Weights of a small class-conditioned image diffusion model: soap at rate 0.004.
Rows from block 5 of a small class-conditioned image diffusion model, named by matrix and row number. Rows with one number within an expert belong to one neuron, the router's apart. Each number is 500 + 50 x the weight over its row's rms, rounded and kept within 0 to 999. All counts start at 0. Numbers have three digits each.
After each expert's rows are labels from the 100 images, of 14976 (inputs lightly noised), where the router gives the expert most weight on average: "strongest on" is what is common among them; "colour at peak" is the nearest of a few named colours to the mean colour under the peak. Only what is clearly more common there than usual is listed. The data: scattered letters and digits in many colours. In brackets: how many of the 100.
# router: router (model.blocks.5.mlp.router.weight, 16x192, trained with AdamW), inputs 0-191
# up: expert up (model.blocks.5.mlp.up, 16x48x192), inputs 0-191
# down: expert down (model.blocks.5.mlp.down, 16x192x48, transposed), outputs 0-191

# expert 15
router.15:487512400578577458480444513511529400485438435492523441441534504474529557550433548517492519559536422567561431460473570497476587539457521490598501452531522529452436497523429531527506484494530491455529463494516533489574502455502524545542458396593494431566584520542531430481562460475434486438447530482450479455562476458622436510462426517464561409502507574595473533560463588506482508566445484516535528449534505538475487412566528539546509434542572591461560554567500449426522575541516548451530435613407509500411421484555448430501602566464531523502455515536546532488437536496554549552
up.1:541559397477554435513497488482579518486502486465538470579538582497552438546447538555562479506520497387520585489484471532534514520443492457545543461413443490543445518532535403445518496511557487559465529572449507480483576513491509526472587447447481509594501491475578530451467529585502441558493470415478535516482528546545525457524469590552461524510586480507306518512421554496490466543435516496453437526404471435404482515440551524497443544509390492556590522542635524503565514582488600554415477512509503516510509474416570404536465583523493479557456558508484407507475481487448537524
down.1:531499454554430496595442549534503436507459436476540361594473406543505437471454470483497489496522497502531424539453501463473374443492555502458556461508507474550468559491509408514491537536557473476500432498525599490523546429634626520506480492515519546359494503539539476472461453500467499498430450432509483479553543528574483491465438556419464534502500516534554520541443572476488523380458447576560478423527473534558491583509472527568555466485559484504518467416459480563565577659488484477449488424520534457540477482388364491504489534509545550505422501476469563513487485499484442528
strongest on: pink (81); count: six (74); orange (71); white (70)
colour at peak: brown (53); grey (45)

# expert 6
router.6:509463592391440384456481470585531575466556454488594496488541491485441519564592498477537458467482548564494494520450551471515491403497502489371512514462437527601492496548455500584557490494426580460573456546501590475539530561455539470480509412412483496550463539543586502530503498573459456468541457449545482496524475478494447544395592557469499507488522438495446479518447381522622541406545572547487498509549497507488469427537530470586477466519412512497492505541440530549473361481460468548436542584393522513535477574527421507584554498418509515502470511532460523482488534460497451532
up.1:524586505474601493450538455489479422419456443508376394515455433413534501425436549452535515479548476529514470533436479453494537564556518467527492442509574496500464453580548477472485582451527482524484525526500412482583548515547457406493486553567496452472530451563417546508582547526530530487456588411398531520477508510540482465491424438431471479480479499553457535526502671513413374488480414420493497545431531504540495523513452493489489472504559492435524475475532402486572548516573570469540522487490505402476470407501475474584517480528463570557409555476608490464421468519484495492
down.1:461539545477452491448482466574498615421504577552488390513473479456618557485447484497408511430530524497510484527447558492525599509555426371529488493434430469471533503464498425518509452612481566503461511386467489564502410522436452558607530472494433468522477505422466525547487543521517514574527525532505414467540488479422430438529455489553511523615536464488664543454453394521505524510416468504541389530446464520496548517473606481458484502524476559505527462460487573564546497397495485562491574470476490433490447505484508438547540481545427486515494539568518479476492503537512509595
strongest on: count: one (99)
colour at peak: black (97)

# expert 7
router.7:552427577441456471442526439522488435564522554484595571485518482550447470507484550469530552461568604498415535452520496556502527521531470522479555429477537542566511559548574575554519481487541483477588585488489511476368445439487505487523536512507470634568474449536517575529363527418453464445488428498565492497488475457539488513490461614506530562550583577444444540543517553554449451408525542509452537535485493469538481518497532445594463625628439408542472564435482547519408542492507516533458478473504527508445470573484534563525554486505567400544517556494547464481552474511562522498
up.4:472491403497459442527505555574468548547478570513479495522476526492518542476527509501567414433504460414504555522478505540547590472535497564478478322442508429423444567499462442493540494554504557425470527438557528411427467552483473559535446401528483415562534446410461507551533541564464437511472514502496446503418469521464506451429446477444515502467480611517485387520453469618537503507448511533515548554524490522481463538465516484482508532490457539479486500540411540447489579516495555532529452527465434537491387454532525494465483528517626495624514456633587483466578582526490589536
down.4:497562595477559567477570482422455579449483509548476490531493513396536466573518563495554401418520560369516488483529588498476512433555481534448476505412517439525479512512553562423540451505559496466516547598503493535321459554510463458432580523474500480556601471572526541392491446537588590472509572462462545618463578489579507497488546566472438529503471487514460543513494492422438406556493443471546545512545470526441450455488521561478502522548433546447525550492459532443525528558460537501454533537441500490546409482503582493478488488449508467550607569474508446516459540469469491541
strongest on: count: one (58)
colour at peak: pink (72)

# expert 4
router.4:530482537540514474411535497527502442528517433499580642471561484486377492554546486405485440413507517581458505487493568529482464388495483468473524499538508574544482545544453607575499491505420466468613505505504479520556434529464492457544532536401498608400552484531521549544340519497467516427500454461504485517506456457460443494492625516471563473589575508490452541523494517549528449437551531480477542529484494464536480488530506422540499607386468591510479533555466538439440546482554518554443502531433542515484496541500452441521408559442485449549479622513507451481473538443530423523
up.1:454495476492556561488444560456497446498507503469417391457487544519547379478454475494497525581519479483507527492501485515472560511436524555518532275471538458464486460475464443466492519566514521453624519545485558532447454466525500568549486366485529402525520431427586448519448426552423411505492531472482484420526482539553496476495476528564514504475540539527464488460504496557461447511482505407464533500535539483400519559504474414664403497510552447514494520502403543439493537580468485478548413541510443456508449466529517487574518565492520458551390465548574526522550552513428508511
down.1:416558476509579502466465552629509540428580558585576494432485491491412524540469402473448614520502509487461520593408583468511429550458532581506574527594521527487478539490463531471490490432420549545435511546496431655466515583506482528548516542483430538551476564449474528598448531472531550574524509492467508567525481489528562462517463537508382432491451486569518457595469477579547513448510489513510542457467494520505408537503545483543462520507559554441567456567504573450493413540493468566485472565436536514515469493542501498546453525448425519449630507503604518540515512488463511430
strongest on: count: one (99)
colour at peak: black (100)

# expert 12
router.12:528517515560466424446477502520482611454571517525520647481515480481545512550518543454526558501535551500520587453511564549465530383547524472532529453491547570517452599540581568575476502498510499494613509490540449483488466416494477454478496568495493606544585470558498590514444524454578507460478505549596500476561461445498459483476568460492565425591582484555492515541486453457467489472521574502452546478479496482507501557528585431571472637579489427506466556514486603563465447510561519527476482559440535507413463568453432584380521498425558407536547547453487432515474500484558494499
up.2:508504510517560449557504517505530442552515478548467479529556455439569427549550482548544472380472588440497515503488492451472432507521457528547517659516572579489546450463580503459494468454511518381438452477503463357474502556454524509489508588483544487450446446594606447479472566589500442497511458536511538573461498500448486520513478503465420445523503434525418503499472482472452505413491475428604525604481452471509406422519415479462540425525582492472511550453506564562567493351467448506516583477483509563504611530473555526487473419578481524534464505498456538532486437521468563506
down.2:431464477511472554529456416505476337434540563494523539490529566557500503530502612506480436483407455452468511426512397474563492496551470383551527569557440584534408489420513434524481537467505477571462467413453504330467524481473537531521536523548470426459472405535524490544603418454470477445446420503351488492474462536497470557448501509511533500526492554525429425493548475501495512500543532527462438524413449497517460513430516470512507579472500443470538555452448506585517378494457579439570533521470522551466498505551521464520429492499512493488368519457523563458504517511471492518
strongest on: count: one (77)
colour at peak: brown (44)

# expert 1
router.1:524477611424411492462458509482508567550554578464481506478496490473575504544508552558531499475458454579583487588452508488475553502521428542408514442521564484431424423533430480566526530500569562491555478473439456490424467518493485467562527579521500432596531521530473571538417476366430529463560551476465513576523486484482566523524403565534459555493490524462504449564439536458520480450501550483482554551548481489453481477513462465556504502567475392507461547428466610499405476427520522498534549463561526512405450589573418603552463495510420545429540480489575460494413542414554554524
up.8:550492525517451529514502532538486443479579464493480544434477425555482495507451434532508611469559485445573503488462566545568380512535500461554538572461507561512579492482483474427530455527546506466504427458432633551551507489537459408600437453485438446419587468531518449546444499489515523562514456536463571390439461457475526446492453548632478586503449489505491514465499518450513411450557462437483455644498476503459471460416414546479580484508557525470575525542505429489448541546562384541459470480493449498569527477515471533557475458584487506464626489502521425541429522503460553521
down.8:439475437554507421480529513487556536462500565413635552473495526472439512467436440539508494589608532585580470522524442443444469512430557550573440604497433521487498498489486488515497537437461505507435518497502442620489490521481375481417525401532539534496468516505420513447491476491513553484528510453465472464531540533502502560538569465513477504451507487483509499542461503513470556476442412410466564544432545424416454615417387583499510447444514514528564522567589585447548462480495529524489495516423577537513493458470467537557503550460624537476509357448503424476552496496562503491
strongest on: red (98); brown (44)
colour at peak: pink (83)

# expert 11
router.11:526420591477547454445501524553482568464590480498595581482518464499483521540437518416499493460446537595524562508448538519454526426539489487354501489458569556542471486526489613571507491508364565493545506454464494473481422481468521477509484458469512455516554488570500502480427496432552501470484433491536497491520455443539485480467655585513506463472559511428508545487493501488566450415512567480468540521506467480516477487526527476572492630506478585513480635631485468523520369486412488516465479597411508514433477572439432469505471525458478506545515609490410482498564511540527438510
up.1:557588496499596494524504442515451448413461473395552503498524525460504580448466466477467618530609518461603476526492462486472426512515520463545435461478442523462518529492439454513495474445559475440488523487561510478599609496496492554471512461557438449562515527487453588509476552447535563545458550460423557499487516474555496418493419473482503458497431537567469460436444499523491521540497361455483431577520519486563557408551448523393518392532544555468519483430504443486551547473579491476525578496408543434470539468532505510562572536466495514389435406584539420530417545499551534470
down.1:487517545500517476543514484508463498558449544505479528534522514459453505497437419489509540399515561370456483522597603511532448577572544518436423556443552463532530437537544466545538619485554492523549494454526517534617511557487530501456566601553480507494486591458460450510513432568466417537529534482465471458554525522557534498476463504449517518459500475502426479492481491500538438492432470466476521572442511533552527448467548428554518597587485490616502487406473504537532571536355542555526578528467477502423412450470535475539476506532548501355379446481638502505504467488491539576
strongest on: count: one (97)
colour at peak: black (70); brown (30)

# expert 14
router.14:508476451473563523395510548571549495453546487570454494526520514457598434538421517471519474414434435435495491584527467378510465466600386469512558605494554448521525413533454465572582504492511545460470561531481469532496392590435437469534578466460489474489477584507543494562544543519581571426561564559550494470548456488515562498468569448459431543518503415517513474552510437542503509456525594492532492441459527448516467392521528501473403517584419518460507504482464549602463545437573517544478553492467539516464588550540426407500564512488487595552566576498475519494492488480495494475
up.6:508471554472501612509401476529532427411503436433541548528479561466511549439468446441451588548538456476526442544453396492464536509486491514565405473525397585616613526556468546475475504446513406465447536498500549597619561484506493479468480496535507544580493480562334593476482563444501480485540554484473574469506573467599478419470474476619457530509431520540442515468479551432534545555528474514488389505398550437528514472567491471524508409472481518514516494503510427496552556605554493442509553479529509428491478502464449489519496494502524503512425468518537527449471449487564500477
down.6:422546393546525503560439450470508468570470503522555624456515458501433486473509531497483567592595507501487512499537534424576474448497553553460545593534528567525463516440497518527482567485478490496595502537442396473557540420449612527572452536467551569485437428481497574545538482545525506444559436555506432450491492537506563460500541476484421532489496548476525498585489516510541469441548530461411490419540540571475489419515442438557481458362563515546522485581603455384559486473529409493581504499518573455474472506493510500425566563492555518558552434441509493429463525558516593488
strongest on: count: six (82); teal (81); green (68); blue (64)
colour at peak: grey (47); pink (42)

# expert 13
router.13:531583562514536561478491476563457531448481550428514545501488509446585449472516497515543575437605534466546482556442467450512502578595388439611535564495584586457553403531436472478529533517595471512507542461498506481602511555489532472519553577450495486542419512518513512520474562594547534532458446423469485582427437492578607488499506472465439560520528406541520558551463562440440454544481544395535513572440489507487491388494489496535552548598532473454444480443523461509575495440515451545460526428462529500535592443464446546581475431528476451504507458540488421465456518513434543446
up.1:559528480425499580556430361505573541523456477481464479559501476479494422450605480500445373536547476529417603452471464479523604514491497459515529426557501452551460506489531410487496557544599467454476623496493502480549515492510583492439573527473517544483476570524588554531539570548470441452541529445504517553555527512577482445506536438593470525499536455547466521442468565551474458608478561548474493472366499414451487549495593532625530486485468500494491526466517467485541554500434565487498490503614531517515515503461572402563515472469515484518558421468434499490618476449465503511
down.1:534539490475464505508491575641369448537516492493539435512526489470512383563534437467515443494428419475506544459455356484623534541454472515467484527569506498401501486490526474490515519405458564408507319622439494473458512570507486491530501503526571501541393445551522382406534509503585421500442466496475454388535409532507563556450490447459424523562520524472556538487453514551602542462557500505495497478527486551525508498509533497485487524483561539517453517564538508440493548517408506502507482566407512484459570502509494500490419486498444427517558493450459495502439487530484486488
strongest on: count: six (97); black (72); green (66); brown (58)
colour at peak: grey (63)

# expert 5
router.5:524540592556549389421494526545467612499524469509609576503518488492376511556520557507534489407447430548568554529473558488490499355499517465501456559459543590509504614523507527566538508485469552484560512467527505488489461473489490507506507575468492643449449465557561542511348468567500522533518501524535473593530464461462529487488485540460475468597551512591471539528459574470439515445526573507490491487485474480551488455494551431549509565452511460494476526513462585500522374451407534549450492534496533506550520576463447594538389507454527486553540626517542435487516518487485450553
up.6:493514464579445472551492410433490524443479498420452489510509451483518538436414474426499512550556532545609510516452566511544442527470552482501466487485592485537461641494494463532456549479511461489472502375548491494563488448567442437522422484550534436405604518451462587526473575399509537484447430484483514483392501472486527492476488464453558451426463523514589428503539538569442432486516515540411477474544513572490505496484504579464484496387501522530395486525399479482514563539451497485564535472552541497433529410445473539487566471519457550537453482584644494510455537593442572559
down.6:486402612569449471578619491545471535539495545430446515463510450433491432473580452492440474463571535410452437545541488578471579487385581520551547492543519489488612545448416547494565558542481488547486485403489578577497490498424446502497544525523446518487446462514465512470529498578467577519499538539572518617523574566475512423553552480555429464472547526511570535508559498521417482496494526433512484518524454550535514445576582449559506441489507536524497512467466513502406509353497520516489538507562502515505459566501474487459476485513521481364561385496550529554510423464410523480
strongest on: black (54); count: two (39)
colour at peak: grey (44)

# expert 9
router.9:535531429570562502448490437588455430515560423458448427510541487462542557568436595456504522578582393430507446442530539590449430481402538457582526551499478475558591459530519575539490497516487539469435514505508530442469560528522524466461480550508502451576540470508524548542416492575532486508524440518507516435466475509457469462497407503492434447431527507562510503543559526595473454518505549544482462527558462460497504527528510441573545459555389465532523557605515531494602585523547471528529419617448480508565532519461539478557497464563632570563456594546535500479451530581466428488
up.2:501429595431493505524503542479522461447514486484537579530481552409411470473495526520493495458522535503409583489537435499476516509439438530471491474349479552536502445540564527528491493417497529465543529484440520470503515537390464498476551538545411554478490532540445479501542508512595448454533525488557503557567564446558503534477534516487433484610391491457514592385464418491475512494528512414505461465450560463625553503523513323524466522586549411572499434472603543582426447485514482506486596590467527516530432495525443508455448491453446464512404514458560519480549526512557492487
down.2:511482482492533482529568591553527472447485555492536475458379583540415446455522450505499527520646473415512496574535422466455534529512585570544549530498484598481511478481478429419468524484509481517484501473490474468541458596474500524471516517458539512497529517482435487520433447440512448537454514404429419404402498502523538444460569496522595457601549492519536490457451494447442610494488498585483474524460594522502503527516450586485495463510445469466498516495607561456506466480428513495559445450559479525572476474429483491477563502352635507447556358525506507454466519412437505507
strongest on: teal (94); green (87); count: six (46); count: five (36)
colour at peak: green (86)

# expert 2
router.2:530401601432444524429487531509499516491530498489600617495542471561457483504429584573534416433509480538587593543541526506500483358508496469381497482491491548496468463525472557570569542487473495448566566504541466503442450496435488510537514467482496577401477466524515492529420573434445463509470466535544490477511468444442600499471541511474439435620510494481471538536456536541473446472520524446497557505505507483519469436517546425529464621599513567529484562563442538495436399428444575556471457503546552518540450593453530547395582533524496384566517561535553468489493492477506487522
up.2:562508431498518483560498375546434498456507451523503433551473498459463452536475370523533570573552559456471502406439466503536462600576531536497518486578526534525539518520536514484524564605585565542461481534483496440496535503489592597478534492480430533560543526528505486438418644528486539485574515445494500495504491489636534497514475507629561598530525479524505515454486568433461407571448530558446537545472480532536428524529565583492483461517524462442477450469494535518588549506580475473463397448531493511569538434437490509598497543534565476404527443441450526494529505446416513546
down.2:452475456532486476445482479535470513556474472552628510496418480456502506486498481420419515532499555429485413547520557485534494460506508534544482489436600550481401482489509495478558474488589495440487531376551540517479480508551464488352532486419580420557505532462453536399440558481459473468483467481502536520504491533469466486432605517424592490547451417443445510433483453560635519535485537492554451446399430533447573482588479424416438555473409459514517510413504512514443401501560527389568477516517482518473557538487550578456536494473504524556403528554525570539495519481464545498
strongest on: count: one (90)
colour at peak: white (95)

# expert 10
router.10:510410432447467518470532518472503515529449526543543575477523433551445476538503543455531661419590523440513502486449531471506539348471568519522571413463573517531512514527499449544557464512482561436529525470462446437402517581462513524477509478543490493514529452565560487526403467475567499554520498465489477429502439501402585475411535450467587451449541494547553442633549560562430486509519564511461529500492489556547479471462468474588473445560534493514448560442522584612465483524511507524488441609544510508472608483480487555428554425538534551558460563455539494485579439561522547545
up.1:510514461606538585566498425566511467541491426447495458528488480514504540475530428539492355476555513494512567437507532498543518467599527493470483472571576584496542517518492455421507516606548458533555484406545538551463475526554497472576635490504506466564454640493530553467501603547572345517480428422492503574472556474514436530455497400482546515459514501530404477541453531525534498503481516480502495603460460591426522577478512491440518511479509525494499502453387465441458515555547508503549447458542535519458529512485565454488523448544592491491520367564436525465473577517492553535
down.1:507506510545528491576544537472589519587547593431479467390540530470565505512488554492404474655484446608487578460434479392460525440455477511513525485543525581464528526435512515458471599560453552486442442577484460560461554534547616435547501463512485492427413504461568519532524546457457508527514528546437532422534522491464545476503557494494437501449444547536458521432454447506484537506482507530597454539461529484433523554544429470623480558506547491429499541566588461522563470484618515504528452477522537495495553539441543526413480446555521509637505583509498540522522504600514456526
strongest on: white (78); pink (70); yellow (64); orange (49)
colour at peak: brown (54)

# expert 3
router.3:537484496559493461488493414471523554553538486437558621479529539459398484540517545578525556512395603496430453484526496594509543423457564525417571407407547539578492532548580524548496509514530494505583518505527550546398544417473480456552568538455490498479458466528527541498357488462450467454439504526573510488460460440553524512532411520476507560470572595501476428572481568507403437379507500450473519511488491493503489411520517431513430477431474503497476515447481589508452585574555576531516531581508542505512549587512504476540404568539546486508442553502454434489470501427534501543
up.2:523515422515541392531504440440471486460425474463482483546458518506549471459502492589462491511570445554450446478435458531578542536511492527532354486522518422522410529552486475525565536564524542564407571485465439468589531518532534491546499431507525477598593457502386418519548519525418484500528502497513532481434530417519552496516530555484565485535575497467526521540438486466403522543513512540468545490484544601558513457554575471490426500527496494529389476516470415520536620531523507520503368548485497513580575519425533426549456487390532353549531539580491502507523523423560491463
down.2:470517550533530522465538538637480478500477521555632471514497481521560517466535448532477536606511487485539612518413569590528486507465462437459496488498463501482474547502549526569616494541572573485508498415513563651440462605498490476479538567494423529523524571490455486488443506455519513465510525466523458545520518544516514509511455485478581492484413433461649522503509461504629548459482526412476409417457481493424510501566554419526500588518462507568460420487519546411502373475526515443533496548418530505448502495455484504515541439489573450432511551460549535507568595498441503445
strongest on: count: one (46)
colour at peak: brown (63)

# expert 8
router.8:522360566435462468435492456570512541491568503533576604483539508487522512506492513416530526390519572519550568553450528521467508381489515472518534466467490550597456572535539600558555521515347539474556539468480528509412529556449469503556458484508496558410530512538560550503364512526534512505544473472569486490536440466401582526445523520448572520515556433383484524518478472529479537477526589467484521481525488494533466436508574466559467577519408505512491528515440501476447372453526503556478512556496542515472445556461495492389470519512497375495479631495534472474539531566494485529
up.5:580560465474551537537454337432470410399534572451615509501517541412426534565482500445487469492554571463577464501456518490486476550516496522503419424525501490468406517540537472458474497458486452501425514461515371561574553506531474553441535549521490526533459565477447553407458465465595486546438578486470554545451542493588487461463442472533468528489537517506474415498402517434504528531520488592482458572469569510554525453476457483412544505483579527504521504498495476565571532456543463512516567468471541467468532490484526550470489494510447617540538448418543445602333508544525546507
down.5:475428585533521407548563544475440544366546513451477430492543546531541498474476516528383594487498487471500462555583425546457430516461412524523408500470555427535565385492515502517533556530477494482470480330530482482632533557492528544532559555570498459575391459449502620480558468533446495458563479514544442454403514479468435509538515475523537527478596479534624492479526475492460496494448554534586493461475489433517531590489488535497518496515533445508545458525486488494491513435518498542488549468525576556543514475511476533559472459411500498579466426490522425552510547441436538600
strongest on: count: one (98)
colour at peak: black (96)